config = dict(
    model='audio embedding model',
    input='waveform_16khz',
    layer_scale_init=0.01,
    wave_strides=[5, 4, 4, 2],
    subsampling=1,
    width=160,
    kernel_size=9,
    residual_init='zero_last',
    lr_schedule='linear',
)
Rows from block 4 of a small audio embedding model, named by matrix and row number. Rows with one number belong to one neuron. Each number is 128 + 32 x the weight over its row's rms, rounded and kept within 0 to 255. All counts start at 0. Numbers have three digits each.
After each neuron's rows are labels from the 100 clips, of 14976, where the neuron reaches its highest value: "top examples" is what is common among them; "lies over" is the class under the peak. Only what is clearly more common there than usual is listed. The data: single English nouns, adjectives and verbs, spoken by a formant synthesiser in many voices. In brackets: how many of the 100, against the usual share in percent.
# fc1: first MLP up (model.blocks.4.ff1.fc1.weight, 320x160), inputs 80-159
# fc2: first MLP down (model.blocks.4.ff1.fc2.weight, 160x320, transposed), outputs 80-159

fc1.290:115122133104112086145130068077161142138093095114184155143108080142131139159096116118161082071071096112122119129107183138108109140118061217162146149156090126098107128157122122088112076127095111066073156125100097179134095112150103113201151153
fc2.290:154155118131076133112140109151140134178178103130092087161104123114137124096087118139188209091092082122142127139103125143186099112106213167081206097129123056152161136142105073158144162151154141157200106110151084107139169181110145132164139111
top examples: intonation: rise then fall (63 vs 23.7); /w/ (32 vs 8.1); /ɑ/ (26 vs 10.3)
lies over: /w/ (28 vs 0.7)

fc1.155:128171070144144110134061110117168150175101193098067138138123163120150175128139081086137105100169136128133137146163099088122105195116095154127191108115123162150120111134111108115136106113053159153127140215131095177170120115165172091140098121
fc2.155:124171142145150146099084133127165130147127133142073086105120179123173085095144159105189149084058206134126163126146118118160053138135168136139162108097073166107114115105102106154115201139100139142227104112129156122122186102122136113210148113
top examples: /w/ (29 vs 8.1)
lies over: /w/ (27 vs 0.7)

fc1.173:089122151122109125211157110081079129133072203083115123172108111168094156182082122160125078099091157090085169153102165150144141140110170111150141106086104111123105129118091125158130126113087148137083132109100114138103191142120192104149100108
fc2.173:147141126134055092130104082130119130142069134119172145132128107101091136130126136133159202107133113111134139109130117130124125129131099132159060121128117031120183120130140102121131132117133114170126076127121116093147108130104150121188128130
top examples: intonation: flat (68 vs 23.7); rumble (33 vs 12.4)
lies over: silence (77 vs 43.5)

fc1.267:157107135133111133150124130115124159107115114059079161102099101166169153198124143133179124126115128138074134144154104200172187141083123112113098153184099173120150093176207139159198060083142136124144152106112159142099112094101119152119137188
fc2.267:092153129139181126111080101120130126097096101120193142156095136091120131093131076139191152170128057134093181120101146130139164112108168152177122133119093095118192157180138109156136159164123158134140109097132094115110231163182134139238140150
top examples: intonation: rise then fall (49 vs 23.7); /w/ (28 vs 8.1)
lies over: /w/ (26 vs 0.7)

fc1.204:128094151080104168097156153093114137185071137092131124146165113115144132193093135157105097125099164170092078100090155166130156165184100148212085155043115157158169106167141146130178106127115174085147113161098123184076121053127106139180194139
fc2.204:150072118162201082161096175132117131135096073117149129146124128100162058074157153086139176136092072094124117116128152106113150131148195114146171092158137195161144124104117135127131104167121142103223153117102114098126144182167136167181147158
top examples: voice: high voice (59 vs 24.9); /w/ (29 vs 8.1)
lies over: /w/ (29 vs 0.7); /l/ (25 vs 2.3)

fc1.4:141097144115102123112115149078182111172083101112113150144159105136125118161115163119194095086079118125165111086185130145118167161132170170189108174145110196074134087151100171177229069079110130103181154092149168183134124099139136141086161115
fc2.4:153141135101146090114090152131133133115162145102123135126114101139128095109101124133064101076109032133140125137076146111070117116145212104132124090116151110152171109138115070116137170105121137104244151139104096158131181120117144141243106130
top examples: /w/ (39 vs 8.1)
lies over: /w/ (38 vs 0.7)

fc1.265:089064102152142090190141124151095105130092111114157146076098154110139147199136137167128028137068155160088155171154133157146122170136154122189153079119171150167116148132148124092123101139121113161076142125124115085128187164109138075147093091
fc2.265:153117159160113081128071126121127105121069124089116164121122155134126168154128126134173205125051140119124126081124113144120118147099121149165053120142124028138196162150119081119122148136108135099111119099133109163108061100091119112128149125
top examples: intonation: flat (68 vs 23.7); thin (high-pass) (31 vs 11.9)
lies over: silence (71 vs 43.5)